{
  "targets": ["pitch class"],
  "arch": "tc_resnet",
  "depths": [4, 7, 4],
  "final_lr_fraction": 0.1
}
Rows from block 5, named by matrix and row number. Rows with one number belong to one channel. Each number is 50 + 12 x the weight over its row's rms, rounded and kept within 0 to 99. All counts start at 0. After the name is the row's rms in percent of the matrix's.
# convs0: first width-11 conv (model.blocks.5.convs.0.weight, 192x192x11, standardized in use), inputs 45-53, a 11 kernel for each
# convs1: second width-11 conv (model.blocks.5.convs.1.weight, 192x192x11, standardized in use, transposed), outputs 45-53, a 11 kernel for each
convs0.54 100:64 47 51 38 37 46 41 28 52 49 56 32 45 57 42 30 31 41 57 61 53 72 77 56 36 46 48 51 42 45 45 44 59 62 57 53 38 48 69 73 65 53 58 36 38 44 60 66 60 48 43 29 37 56 58 47 52 34 34 56 58 52 50 36 51 59 55 41 47 50 68 62 36 45 69 73 53 63 34 35 50 61 77 77 68 38 46 47 55 37 53 33 22 45 61 56 36 40 59
convs0.55 087:63 44 44 44 49 24 38 42 52 43 45 42 81 38 56 36 50 60 55 44 74 57 42 48 46 56 31 63 64 58 61 35 60 42 64 49 45 50 63 70 76 45 59 57 46 47 36 48 42 31 40 47 63 46 40 28 44 56 51 66 52 49 37 24 31 60 58 37 55 54 33 36 23 31 62 38 53 41 82 50 75 22 48 49 44 26 32 32 54 56 56 58 46 42 48 55 37 29 61
convs0.56 091:50 52 50 48 49 49 57 54 50 28 51 49 77 53 43 63 53 65 53 51 26 55 49 42 54 58 65 69 48 55 42 42 40 44 48 51 55 69 45 70 48 65 31 61 51 42 44 53 56 36 33 46 51 48 47 48 43 36 37 53 39 37 61 63 65 37 54 64 40 65 83 48 43 51 55 60 39 56 56 55 25 45 53 47 54 60 57 23 64 47 52 45 36 59 53 43 46 52 35
convs0.57 115:44 42 41 58 41 50 48 39 42 62 35 53 63 47 59 35 30 64 54 71 44 47 54 63 70 39 52 63 39 34 39 32 42 53 65 56 38 56 41 48 34 57 28 53 48 60 56 46 52 44 51 60 43 44 42 49 45 30 49 50 51 51 49 42 55 37 63 59 48 62 41 61 42 45 52 38 44 60 52 58 29 65 57 46 42 54 52 46 71 26 54 37 36 40 48 40 53 67 43
convs0.58 091:64 57 57 58 49 41 59 44 48 32 59 59 71 41 66 61 56 48 50 58 59 21 49 68 67 68 58 54 34 43 68 49 37 36 69 74 60 42 30 59 53 53 60 43 63 65 43 47 56 63 45 27 48 48 32 46 21 31 45 64 66 53 55 32 41 52 47 51 61 58 57 44 44 37 18 48 56 53 43 44 54 70 53 52 60 57 47 62 76 56 58 52 45 56 45 41 40 45 27
convs0.59 093:80 62 41 54 52 57 66 53 50 55 53 62 47 45 57 33 39 52 54 64 62 56 56 50 44 39 61 66 67 60 68 36 28 55 57 57 64 47 53 51 55 79 70 34 42 56 57 66 71 66 43 62 75 61 56 52 44 39 45 65 57 47 50 37 48 49 66 58 39 50 56 69 47 64 62 62 52 44 45 33 36 35 59 43 31 45 46 51 50 35 58 51 43 50 73 62 57 51 27
convs0.60 085:57 69 63 73 59 55 40 30 29 40 34 70 38 47 36 62 55 51 54 64 55 43 52 48 50 49 59 63 59 64 68 58 51 63 49 58 51 70 50 50 53 61 65 62 53 60 71 64 63 58 49 48 48 46 52 37 60 62 44 32 50 45 51 34 42 46 53 59 45 47 41 53 46 31 25 37 38 79 42 39 37 61 35 55 42 57 62 43 46 62 44 41 45 59 50 55 42 66 80
convs0.61 105:55 46 49 56 42 46 73 57 37 61 54 58 62 51 57 44 59 40 71 54 43 54 39 57 51 61 40 50 45 45 69 43 65 56 62 49 53 48 49 43 39 58 63 56 69 34 41 46 53 56 37 43 50 38 27 42 40 46 42 65 45 44 60 53 38 37 49 38 61 31 45 52 36 61 81 57 28 71 31 46 30 47 59 64 59 67 69 46 29 44 56 70 41 36 63 57 62 58 42
convs0.62 079:39 70 58 61 69 47 43 30 45 48 35 59 55 58 49 47 48 52 43 45 24 44 41 55 36 58 34 42 39 63 44 64 29 43 54 51 48 42 57 32 25 17 46 65 35 47 51 45 40 44 47 47 42 45 54 53 42 28 54 63 61 57 59 63 61 49 29 43 60 45 46 51 38 33 34 26 49 42 50 64 46 27 36 43 32 56 44 41 35 65 55 58 35 41 46 50 41 45 59
convs0.63 110:53 55 55 44 57 56 45 60 37 53 43 58 30 37 26 45 45 43 36 47 35 50 59 67 52 52 47 62 59 67 59 45 54 49 44 71 46 52 45 45 35 73 52 66 55 56 51 51 33 57 56 56 57 49 48 60 60 39 54 48 56 55 51 36 56 46 56 37 59 74 49 20 48 44 62 53 34 57 47 73 43 52 21 59 18 63 52 34 55 75 34 33 48 61 60 55 59 58 47
convs0.64 088:60 71 38 52 59 54 56 54 56 49 53 36 48 48 56 43 59 62 56 51 45 32 58 44 57 49 59 36 39 51 51 47 41 40 30 58 57 61 27 61 55 69 55 62 49 44 44 47 58 56 53 45 63 40 41 63 53 43 62 49 55 56 67 54 54 62 58 33 51 56 41 52 45 44 56 51 35 61 46 60 57 40 56 40 38 52 55 54 64 50 55 28 48 22 41 66 56 57 53
convs0.65 090:71 43 56 50 59 57 70 63 53 47 65 37 74 45 47 29 63 55 49 50 45 43 57 33 54 28 63 59 47 43 60 33 42 54 54 67 59 61 50 49 62 28 36 54 59 55 55 50 40 44 48 64 53 62 55 42 48 35 57 53 46 49 43 41 37 38 51 66 63 49 61 39 64 55 37 49 40 77 47 59 40 42 53 49 45 79 81 38 75 51 44 54 73 51 38 23 29 39 36
convs0.66 123:51 57 36 36 37 60 52 36 53 53 55 65 37 57 31 53 52 47 51 42 39 56 43 70 49 49 33 42 61 56 56 49 52 53 39 52 50 64 64 54 44 53 44 44 53 33 71 55 54 45 42 39 40 52 48 58 65 35 52 51 58 49 65 59 59 56 53 71 46 50 36 52 34 65 50 48 53 69 64 44 25 30 47 36 39 53 56 44 47 59 35 44 40 37 63 36 40 73 44
convs0.67 084:83 63 52 60 55 36 23 37 45 41 54 60 49 60 56 52 43 43 35 29 46 36 60 48 43 66 48 51 42 54 29 58 78 42 38 58 58 53 58 47 45 72 69 55 55 50 48 45 31 38 44 55 54 56 66 47 55 54 49 38 38 65 65 57 44 61 51 34 57 41 54 81 58 50 58 50 59 43 51 49 46 26 42 54 57 48 52 49 44 36 29 49 72 51 58 59 47 55 46
convs0.68 101:58 41 27 41 46 45 49 47 55 37 52 56 63 74 81 43 46 60 40 50 38 50 44 38 53 51 61 46 64 70 46 45 78 42 49 61 59 47 47 47 41 41 30 35 54 51 60 50 62 76 60 62 61 57 58 49 53 49 24 49 35 41 37 49 46 48 69 45 42 59 43 27 35 47 53 51 59 25 69 56 21 36 41 45 46 63 67 43 46 37 19 31 51 49 55 58 51 59 38
convs0.69 088:42 52 47 49 22 31 51 64 57 58 48 49 60 64 50 54 33 43 29 45 52 56 36 28 43 38 55 40 50 56 39 37 44 44 62 66 52 59 43 41 51 58 48 64 62 49 47 59 69 48 35 40 42 54 34 50 50 38 40 44 34 35 48 53 44 51 45 55 45 58 72 60 52 55 53 63 66 31 48 52 40 41 46 80 67 41 55 47 64 47 63 47 46 45 36 52 55 41 41
convs0.70 098:57 55 55 37 49 55 38 84 63 73 66 63 47 47 60 53 36 54 39 53 49 37 66 51 55 50 45 38 39 27 60 61 57 41 59 54 38 60 61 44 55 66 47 43 35 52 55 55 46 56 67 68 44 50 47 57 48 53 59 51 36 46 45 50 48 49 39 77 46 60 64 38 45 41 47 63 66 19 57 30 47 53 61 48 50 72 53 54 51 41 42 62 41 49 63 41 68 63 46
convs0.71 083:62 55 38 46 49 36 51 59 76 78 56 69 39 47 57 68 43 58 67 55 49 45 57 36 48 69 55 66 51 74 60 50 67 32 38 31 46 65 67 67 47 52 56 80 42 55 33 51 46 45 47 63 60 52 44 46 52 54 54 48 62 55 49 52 63 59 63 61 55 51 42 45 40 33 64 67 52 69 54 70 44 50 33 64 58 54 51 55 52 46 48 45 31 46 62 79 74 67 57
convs0.72 107:60 49 36 57 42 43 65 39 56 65 62 41 51 38 45 66 57 52 54 42 59 51 60 25 59 68 46 55 49 75 69 39 54 49 49 33 56 40 37 53 47 54 25 72 37 56 59 42 56 51 65 75 44 43 39 52 50 46 54 55 41 41 48 54 56 46 76 80 50 66 70 48 40 54 75 77 31 34 63 42 39 61 45 23 20 26 50 44 52 46 57 27 56 87 54 55 33 41 37
convs0.73 072:50 60 56 47 45 46 31 33 50 53 73 27 35 31 54 65 51 50 53 50 57 50 54 47 55 65 56 67 62 51 47 47 36 39 48 47 41 54 62 48 45 44 40 44 54 65 56 47 45 51 34 44 59 68 59 64 53 58 49 44 54 50 50 55 63 49 28 46 69 72 74 72 66 54 42 45 66 99 60 70 40 57 56 56 53 63 66 39 06 56 49 51 42 36 48 58 67 55 32
convs0.74 083:54 46 55 54 46 44 52 53 46 46 37 44 77 54 52 57 47 43 36 50 52 68 72 55 47 63 47 42 27 61 47 34 48 33 48 54 48 52 31 66 60 51 29 55 50 44 29 35 50 57 51 47 35 28 40 40 35 44 58 69 53 37 53 44 59 58 46 39 32 46 50 43 49 31 48 57 51 60 53 64 45 70 62 65 60 59 55 44 48 23 33 68 73 74 51 48 64 71 49
convs0.75 114:37 27 73 61 63 53 73 42 42 47 53 44 36 57 40 48 40 38 41 67 43 55 43 49 40 54 43 67 36 40 67 52 40 42 71 39 38 64 40 41 54 65 65 73 47 50 60 55 57 48 58 56 37 38 46 45 45 56 60 58 58 66 59 47 69 38 55 52 25 55 60 54 47 52 48 50 54 40 73 67 53 27 51 43 24 58 59 45 51 71 52 47 26 57 59 49 68 75 35
convs0.76 102:51 57 53 65 44 46 39 64 60 59 37 30 45 47 47 64 50 49 43 53 43 37 71 55 43 49 52 30 53 54 63 54 49 54 40 57 77 41 43 39 44 28 49 67 58 53 56 41 46 41 37 42 38 44 53 50 53 43 50 45 49 56 59 55 59 59 43 30 49 73 69 57 43 34 65 62 44 45 56 64 51 51 63 53 46 54 70 63 48 33 38 44 45 56 62 71 43 37 56
convs0.77 116:70 47 43 38 66 43 49 41 48 67 46 52 34 20 37 42 50 49 48 61 49 56 56 49 50 33 45 79 47 51 47 48 40 43 62 48 61 58 49 31 36 58 52 55 54 47 47 56 48 62 57 45 58 48 49 60 46 58 50 56 45 54 49 37 49 39 40 65 43 43 45 60 59 37 53 53 52 49 16 57 78 72 29 49 69 43 61 57 67 40 51 47 63 45 59 62 14 66 41
convs0.78 113:42 57 41 31 57 53 47 57 62 45 48 44 44 50 68 38 14 45 61 43 31 52 50 35 44 61 61 52 56 47 34 44 44 45 44 48 63 41 52 65 58 31 45 61 65 58 53 61 40 55 47 39 50 48 73 53 69 56 45 83 79 47 59 42 48 36 56 67 45 49 51 45 52 58 43 41 54 42 51 68 51 52 53 46 29 24 52 56 54 44 47 36 49 76 58 70 34 73 51
convs0.79 103:70 63 78 53 44 39 42 55 49 46 38 60 61 52 49 52 59 42 34 50 48 53 59 55 28 43 61 58 41 31 52 40 46 45 35 64 52 59 61 47 30 44 58 60 66 73 36 51 62 50 35 48 61 42 37 75 32 11 30 52 57 53 68 51 50 65 56 46 38 45 26 52 60 51 53 83 54 48 53 58 45 49 45 58 61 38 44 48 38 41 53 54 33 40 37 53 64 51 45
convs0.80 107:51 48 50 29 38 60 71 61 39 40 56 59 49 49 58 44 44 45 57 57 67 66 54 64 35 33 20 66 47 73 59 68 36 29 57 41 58 29 56 52 37 38 46 59 61 33 48 42 37 51 52 49 61 60 54 65 44 56 36 57 61 37 37 59 50 56 34 52 47 58 40 45 58 39 54 64 63 31 77 45 49 61 50 45 48 59 36 61 59 63 57 47 53 71 53 52 42 62 33
convs0.81 096:68 33 35 57 60 47 57 27 44 56 58 61 47 56 57 52 48 48 52 48 70 58 50 40 44 57 54 36 12 45 55 62 81 36 43 47 48 49 48 50 47 45 49 61 36 58 56 38 30 47 42 38 40 39 49 44 63 74 61 52 54 45 40 51 74 66 40 54 50 59 48 65 59 55 55 64 31 57 33 70 65 77 32 48 44 42 51 61 41 51 60 50 53 43 45 29 43 41 19
convs0.82 095:52 44 31 43 35 47 23 58 64 60 70 55 51 47 45 44 40 33 44 48 65 65 56 53 82 60 49 30 45 39 61 46 47 56 64 45 58 40 71 50 48 39 41 50 73 68 47 39 49 50 33 39 54 62 55 37 60 40 55 53 39 37 49 58 37 58 40 46 66 53 45 53 47 42 50 69 59 44 44 28 63 58 65 43 30 36 53 40 50 40 36 41 59 67 82 85 36 59 59
convs0.83 087:38 41 69 48 37 38 49 55 59 52 73 48 30 15 49 51 46 56 52 41 27 41 56 22 55 56 45 53 62 48 37 32 45 56 46 64 49 38 30 30 34 57 59 51 59 68 64 46 32 30 54 57 61 50 48 56 58 53 50 79 86 69 56 48 49 42 32 49 45 54 64 63 46 45 56 53 58 41 28 53 49 54 44 47 64 50 43 29 77 45 48 50 81 54 63 51 44 51 61
convs0.84 096:42 32 44 65 60 44 61 43 64 62 48 57 49 35 51 58 50 47 68 73 56 47 57 42 50 49 16 54 47 54 39 46 48 49 50 47 62 63 39 32 48 53 42 51 59 73 57 60 41 40 49 40 59 56 52 31 40 30 29 47 47 66 53 53 50 74 70 71 66 61 59 64 52 71 45 52 67 53 52 52 43 37 58 51 64 52 62 65 48 74 51 57 47 65 42 23 34 32 65
convs0.85 134:44 49 46 33 35 69 50 58 49 56 46 63 25 58 59 44 45 46 37 58 83 46 60 54 42 66 41 65 37 67 38 60 50 43 58 64 45 29 50 63 31 55 44 51 57 63 67 53 35 43 38 38 42 46 45 48 46 50 43 52 35 49 67 54 67 41 40 39 54 51 48 56 53 44 30 66 34 57 55 51 53 45 25 45 59 52 40 47 45 77 34 75 57 56 45 48 38 56 40
convs0.86 109:36 58 45 53 55 45 50 50 56 65 50 55 48 64 55 65 27 58 38 58 66 33 52 46 64 75 46 50 60 67 55 61 43 62 49 47 40 47 62 36 60 47 40 62 49 50 63 59 72 50 59 40 44 49 47 52 39 45 39 30 46 54 24 40 62 40 38 60 32 45 64 60 38 57 46 52 53 59 74 63 29 30 55 59 25 18 30 53 55 52 67 55 38 49 68 59 59 45 46
convs0.87 094:59 65 53 56 48 59 45 50 61 69 57 65 44 28 41 44 34 36 32 29 39 34 53 58 37 41 27 46 66 49 62 41 71 33 36 63 66 47 37 45 41 56 33 35 64 49 51 69 67 62 68 53 45 40 48 45 43 48 42 53 61 62 56 43 52 52 47 60 67 73 40 46 44 35 56 57 47 82 52 76 39 57 57 66 65 68 42 45 19 57 85 70 65 51 67 73 59 60 41
convs0.88 089:62 68 41 59 54 21 23 34 50 25 61 57 58 56 53 64 60 91 61 53 66 59 37 52 41 55 50 47 50 55 48 44 51 48 40 28 62 57 53 58 53 54 55 61 30 51 27 36 41 41 49 45 53 52 57 50 35 40 61 50 64 60 58 50 46 51 54 60 53 67 36 43 68 47 29 51 63 59 47 64 57 41 36 28 60 53 56 85 53 51 41 32 38 45 60 72 56 45 41
convs1.54 093:49 58 29 00 57 67 48 38 58 29 52 41 57 60 57 57 56 47 64 56 56 45 52 34 35 48 36 26 71 65 57 22 44 45 51 53 38 49 84 82 27 48 55 56 45 60 48 42 47 40 31 66 46 35 51 58 42 44 15 45 61 36 35 82 67 26 45 39 42 57 45 43 34 22 39 48 52 49 45 60 48 52 35 38 66 60 49 52 54 33 26 61 75 54 51 49 59 54 35
convs1.55 090:52 50 49 43 58 34 59 44 61 39 44 47 55 54 55 58 55 57 51 50 42 40 59 53 52 48 40 30 42 50 67 38 46 69 45 78 25 42 44 36 39 62 29 48 52 71 48 44 59 57 70 37 66 44 55 47 51 53 57 59 42 46 35 45 33 52 49 43 60 53 63 45 43 51 59 66 46 28 44 51 58 33 82 56 49 48 34 63 45 29 32 36 52 37 58 32 56 39 46
convs1.56 090:42 40 57 37 50 64 50 74 35 60 56 65 49 57 32 43 44 53 55 49 62 50 45 75 33 57 43 30 44 60 40 58 55 46 65 48 41 64 58 46 80 63 42 45 41 79 60 61 59 65 63 47 47 40 45 53 52 51 57 64 50 32 64 71 66 28 53 52 49 62 52 58 44 51 48 52 53 67 37 42 25 53 56 71 52 50 53 41 55 72 59 50 59 42 45 45 58 53 42
convs1.57 112:55 62 56 45 84 44 53 65 33 63 51 60 53 53 52 50 52 38 37 21 42 54 60 61 78 37 36 55 47 36 22 44 53 64 66 39 40 69 61 32 45 40 70 31 49 48 56 23 44 44 49 38 28 28 70 43 64 59 55 56 55 47 64 39 75 24 39 42 46 40 34 50 44 50 65 60 62 58 56 51 55 46 50 27 64 33 92 29 34 51 47 67 54 66 50 50 51 53 31
convs1.58 092:39 60 56 54 26 70 72 69 56 38 57 41 48 47 53 49 63 50 51 45 49 68 43 23 29 51 48 60 63 45 51 49 65 76 47 46 45 68 66 42 46 48 70 50 37 64 72 64 67 37 35 50 69 61 50 69 33 38 67 88 63 42 49 44 52 22 44 47 48 63 50 59 44 40 44 44 46 50 64 70 45 46 57 46 41 47 52 41 39 54 70 68 73 54 42 33 40 68 70
convs1.59 100:44 58 54 45 51 74 58 22 45 48 48 52 41 42 43 54 54 42 46 54 65 72 58 56 33 40 47 58 48 55 49 66 53 43 70 50 50 49 69 43 48 77 72 42 29 33 53 62 46 75 60 58 61 71 64 35 48 44 54 40 33 52 51 63 56 57 43 53 44 40 43 52 51 54 48 55 63 53 52 65 66 30 46 56 47 44 61 61 58 63 61 53 35 59 66 79 73 94 71
convs1.60 093:38 54 61 28 28 64 64 50 44 46 47 58 57 58 48 55 41 43 56 52 53 50 68 62 52 36 29 44 50 52 58 50 44 78 37 43 44 73 36 67 59 34 45 40 46 65 48 38 25 41 68 53 46 56 69 50 27 43 64 63 61 41 49 39 52 55 70 45 51 51 43 51 57 49 55 59 62 48 37 20 41 58 48 62 63 53 70 54 32 57 54 34 20 51 52 59 58 32 43
convs1.61 092:62 55 60 55 83 40 44 44 36 44 50 57 56 46 52 35 43 53 48 56 40 34 65 48 31 48 33 59 51 45 38 50 42 50 41 42 25 54 50 65 71 57 09 28 54 53 60 47 41 62 57 38 48 44 35 56 38 46 46 35 50 56 56 51 46 55 40 41 34 47 62 74 67 59 57 52 34 66 58 53 58 30 35 58 52 90 64 50 62 46 30 36 35 46 47 62 53 51 43
convs1.62 100:47 54 29 59 68 35 26 35 43 34 37 47 47 60 67 59 49 54 48 53 46 54 78 26 46 25 61 53 64 63 51 59 37 54 26 81 74 40 50 28 46 58 41 61 52 56 55 58 57 82 43 40 53 42 53 55 36 67 56 46 60 33 58 64 58 60 66 62 55 62 45 49 44 63 58 61 34 81 42 47 49 24 48 67 59 44 47 46 67 49 62 51 66 66 57 40 46 24 56
convs1.63 090:58 79 52 55 51 67 40 63 41 49 31 53 46 51 45 39 51 40 64 61 58 52 61 56 41 50 52 55 63 52 45 51 45 50 44 49 63 63 70 52 34 33 48 53 45 51 41 18 31 43 45 58 51 58 49 48 56 56 52 22 50 46 58 45 65 34 56 61 60 60 57 58 51 52 47 57 51 58 56 44 54 55 51 43 63 24 60 42 64 27 43 40 48 42 47 62 58 40 39
convs1.64 091:49 82 64 31 18 74 40 70 66 47 46 46 44 61 60 60 47 55 59 55 74 54 61 38 22 52 73 61 68 36 34 47 61 55 47 45 64 70 41 31 48 46 66 31 50 38 32 23 62 51 46 41 36 47 53 23 39 43 51 40 59 62 49 41 78 59 46 44 40 50 44 57 53 36 51 26 49 34 58 39 56 74 22 75 42 51 47 36 55 40 46 49 46 42 46 60 54 58 50
convs1.65 089:23 65 72 53 56 49 48 17 20 44 69 40 54 51 57 40 49 45 58 50 60 45 35 68 64 45 26 64 49 61 65 45 37 68 85 72 40 49 40 34 38 54 44 44 58 54 43 41 38 39 54 60 53 45 65 51 42 32 49 52 27 54 41 30 46 73 47 45 28 38 34 40 41 50 28 38 30 73 27 22 49 56 51 62 59 57 25 36 49 44 38 48 40 54 43 41 33 38 39
convs1.66 110:34 65 16 50 82 44 50 58 41 26 39 69 57 75 62 53 51 52 41 57 71 49 52 60 46 68 78 57 49 50 53 60 29 31 50 36 58 69 46 48 64 23 70 21 55 58 39 59 54 50 61 55 49 43 51 43 67 42 12 44 51 48 52 42 52 35 41 60 59 44 50 43 49 33 63 50 45 66 31 39 64 74 53 53 42 48 73 30 51 53 61 57 51 57 47 47 63 61 70
convs1.67 085:55 55 46 69 69 82 42 39 48 55 52 49 47 44 51 41 46 54 53 60 65 67 51 55 46 59 48 45 45 53 32 25 55 56 49 54 89 53 52 26 50 53 41 47 59 53 59 59 31 43 46 65 43 42 56 72 39 26 39 47 44 33 29 26 36 44 59 67 33 52 47 51 39 42 42 48 43 74 59 50 57 40 49 59 69 56 58 55 22 52 63 68 51 47 26 53 51 57 59
convs1.68 099:47 58 66 64 28 53 27 75 70 72 29 47 44 41 45 51 65 63 54 52 50 51 48 65 93 78 49 30 53 82 82 38 47 46 41 41 43 51 60 40 27 10 71 77 45 53 45 66 81 58 56 68 50 43 51 50 51 53 55 33 54 43 73 60 68 38 51 47 42 47 53 56 51 50 40 40 47 38 35 49 38 66 33 61 47 50 71 65 43 53 64 50 53 52 52 61 54 60 28
convs1.69 085:36 60 55 35 69 57 70 47 35 45 50 69 58 68 63 54 55 40 38 35 44 49 60 59 48 48 46 19 29 39 61 43 54 47 38 49 55 42 67 53 35 29 73 37 31 43 29 41 40 50 40 63 62 46 57 63 48 44 55 66 43 48 32 47 37 39 36 36 56 61 45 55 59 65 61 55 40 66 66 59 36 65 60 70 33 34 55 47 10 33 62 58 55 63 50 65 54 52 44
convs1.70 094:36 47 46 20 36 73 49 24 32 56 36 38 32 42 41 53 67 57 59 51 60 58 40 52 48 42 53 32 37 60 60 45 58 34 96 51 23 46 63 63 64 57 56 22 23 54 25 22 53 34 40 39 52 59 50 52 51 60 44 43 64 56 26 28 51 32 41 48 47 51 46 36 32 48 38 61 56 52 60 29 56 14 56 56 61 62 49 47 50 55 49 62 49 53 39 43 46 36 39
convs1.71 094:44 44 42 65 70 59 31 58 47 63 50 34 38 45 54 53 67 59 64 77 66 46 51 25 74 70 50 35 40 21 28 43 48 70 63 50 54 59 45 12 51 64 57 46 51 68 53 49 49 44 62 78 63 42 37 46 50 24 45 49 61 81 66 28 54 48 55 51 51 60 74 76 66 52 48 53 40 49 45 45 45 35 73 75 70 49 72 51 84 58 31 30 42 65 85 70 65 44 39
convs1.72 100:49 52 64 34 31 54 80 68 38 44 67 52 49 61 50 70 57 57 55 58 58 36 51 53 42 36 62 59 50 55 58 65 30 80 67 45 32 69 57 08 61 26 36 57 68 23 50 48 49 60 63 47 42 56 51 36 29 49 58 80 44 60 50 41 56 46 32 30 38 56 49 41 37 45 38 40 47 41 49 47 61 69 50 66 55 68 61 46 52 43 56 40 48 48 51 59 59 61 34
convs1.73 100:70 52 45 28 48 49 30 50 48 65 17 40 45 67 54 33 51 36 44 57 57 50 55 26 41 39 65 61 49 35 51 38 24 53 52 31 38 60 49 28 75 65 26 34 47 47 52 52 68 74 30 09 61 51 46 43 56 83 55 43 45 53 53 64 45 47 40 45 49 50 60 48 18 31 46 63 52 48 49 59 51 26 21 45 60 33 66 36 59 51 31 27 55 50 60 59 29 31 45
convs1.74 087:31 50 84 50 63 54 68 59 41 51 43 39 41 31 42 51 59 41 47 62 69 62 41 36 84 26 45 22 31 69 59 69 48 58 70 70 24 71 60 60 48 37 50 52 25 50 19 30 70 59 67 41 66 51 78 26 60 59 58 60 51 35 55 44 47 47 53 39 43 49 42 64 43 65 41 53 52 49 32 51 40 39 54 45 54 23 65 56 50 40 58 57 70 62 41 38 48 81 61
convs1.75 104:59 79 30 35 52 59 53 40 31 68 55 57 48 44 57 54 55 49 51 50 55 36 32 60 55 46 33 71 56 61 28 56 39 71 82 24 52 79 26 37 40 35 47 32 43 55 27 76 64 35 32 60 61 69 61 61 40 45 38 48 51 47 41 33 59 40 45 52 43 40 54 48 55 49 57 50 52 52 49 48 34 53 57 75 60 29 77 25 44 72 28 40 22 44 50 58 52 65 55
convs1.76 106:44 44 52 61 26 23 57 57 16 59 59 54 43 54 60 67 52 52 54 38 27 17 53 30 45 33 46 66 63 62 58 40 46 40 37 49 69 43 33 33 07 32 65 66 37 38 55 57 56 41 35 60 26 44 72 40 67 56 55 67 52 37 61 47 51 68 36 47 63 57 47 37 42 40 51 48 39 61 43 46 48 42 55 51 44 43 38 53 56 45 43 53 67 44 36 58 71 55 30
convs1.77 109:60 55 48 57 79 76 35 43 47 40 51 62 50 60 57 53 58 55 46 44 55 36 62 36 71 70 48 59 51 49 44 68 42 45 49 49 39 50 70 47 47 22 49 50 48 69 42 50 43 51 82 59 58 48 62 36 45 49 70 33 46 55 62 66 58 27 53 57 41 55 48 55 46 45 48 54 39 40 33 45 36 77 62 12 16 07 66 46 40 45 54 51 34 55 41 65 33 40 48
convs1.78 108:48 49 39 55 46 53 29 48 59 43 38 52 38 55 54 37 56 50 68 51 52 30 50 52 32 37 31 41 67 51 85 43 40 24 55 54 48 38 63 46 57 71 40 33 44 58 15 45 40 47 49 50 75 26 54 35 49 63 51 55 63 39 50 55 79 72 53 58 51 61 46 58 50 36 48 45 42 41 42 61 65 49 35 70 70 39 22 59 43 52 39 36 54 39 32 71 39 64 52
convs1.79 089:47 41 63 43 33 30 76 81 38 52 54 46 57 48 44 40 43 51 47 54 51 53 56 36 31 55 58 70 67 76 71 58 64 59 69 66 51 44 60 45 25 43 43 52 43 25 36 24 35 51 68 53 57 58 51 57 35 32 37 52 43 26 67 80 70 70 45 37 44 50 52 51 43 56 53 44 35 54 40 63 76 40 33 31 33 58 54 49 57 34 33 43 51 68 51 55 41 64 84
convs1.80 115:49 50 50 53 45 70 38 52 59 57 34 56 58 40 41 37 55 51 65 54 60 47 72 64 29 51 66 52 55 54 53 69 27 50 53 39 51 64 63 58 49 44 53 48 47 55 47 35 54 57 50 74 53 77 49 55 45 51 43 48 65 28 64 44 69 62 54 53 43 52 39 59 46 46 42 55 66 51 43 72 43 57 28 53 32 37 47 42 63 53 31 62 37 46 44 37 47 62 49
convs1.81 100:68 47 45 20 35 65 52 57 48 48 61 56 48 50 57 52 56 50 52 64 54 57 76 70 65 66 66 66 37 54 33 49 34 62 50 66 36 28 67 40 38 29 54 28 58 81 66 40 47 32 60 43 56 28 34 47 33 37 51 55 64 34 48 50 61 56 60 47 52 50 58 45 42 47 53 44 44 52 54 72 59 71 44 29 36 27 33 48 69 49 48 73 43 40 39 40 54 54 63
convs1.82 082:70 70 75 65 71 76 57 46 32 44 63 39 53 55 64 57 48 38 37 42 45 60 46 60 69 62 52 46 58 50 47 37 40 46 09 25 39 26 51 57 58 78 55 62 49 29 42 51 40 39 32 45 54 55 29 53 58 66 56 58 33 40 64 58 28 35 61 49 62 50 44 43 44 35 41 41 46 54 39 69 69 45 48 47 65 51 37 79 54 58 77 47 58 45 46 33 37 36 54
convs1.83 100:58 36 30 42 55 36 54 53 46 38 56 56 48 47 46 52 57 72 90 72 46 51 46 62 55 31 27 41 34 51 69 56 53 67 62 54 43 43 50 34 36 40 41 56 41 37 49 53 40 53 71 25 34 43 58 85 51 66 77 63 66 33 36 54 60 41 41 52 55 50 63 56 41 52 49 48 49 39 53 72 37 49 46 34 43 61 81 50 47 49 60 59 53 61 63 55 56 52 53
convs1.84 091:37 59 61 61 21 47 40 46 47 71 65 38 47 57 64 43 45 44 51 48 39 49 65 60 66 72 48 54 40 65 49 44 30 67 54 43 75 87 43 37 57 49 41 39 32 42 38 55 54 39 40 41 31 42 40 24 49 52 40 57 49 65 78 48 44 62 25 37 48 54 53 43 49 38 30 41 48 26 46 46 41 38 46 40 56 42 46 65 30 65 88 61 49 46 46 55 52 53 75
convs1.85 115:61 61 55 36 31 41 59 56 50 41 19 63 27 61 48 55 43 48 46 63 50 39 64 47 59 71 30 54 50 50 15 65 58 46 62 65 52 45 50 27 40 34 62 47 50 57 42 51 34 50 51 48 49 46 63 51 46 40 42 29 39 45 56 28 76 61 58 53 50 58 42 50 54 52 53 47 65 40 64 36 58 37 56 65 60 34 66 65 58 45 63 65 29 64 32 58 50 57 49
convs1.86 096:41 58 68 46 43 56 54 50 34 47 71 53 46 44 39 52 54 48 40 39 48 45 70 45 57 58 63 63 54 37 58 43 66 59 33 61 76 42 49 47 62 36 35 42 51 53 62 70 38 66 55 66 56 46 48 36 55 42 40 58 49 43 48 52 48 53 39 36 50 58 73 53 74 55 54 50 49 75 47 73 63 36 50 59 61 20 63 59 44 56 50 63 31 55 53 63 52 55 30
convs1.87 096:69 76 48 32 53 52 29 18 40 57 46 39 71 67 49 41 50 48 48 47 47 28 52 38 44 28 38 41 38 45 31 49 54 58 60 48 44 67 62 37 47 44 59 76 37 53 64 38 52 60 35 39 60 65 56 48 47 36 43 56 61 65 60 39 53 63 53 54 57 51 42 58 55 44 55 42 50 42 68 21 17 23 39 46 43 36 62 32 41 56 55 57 65 46 44 56 53 73 40
convs1.88 089:47 60 42 76 58 36 42 33 38 36 40 47 58 54 43 45 39 44 55 45 51 40 63 55 30 35 77 42 39 37 47 63 53 39 62 28 68 43 43 52 28 37 50 35 39 57 39 44 48 27 56 82 60 29 53 35 71 62 50 27 28 46 38 25 39 43 58 43 51 46 30 44 45 63 62 55 45 46 56 67 43 63 74 73 47 31 59 37 61 50 36 32 36 46 47 71 37 47 44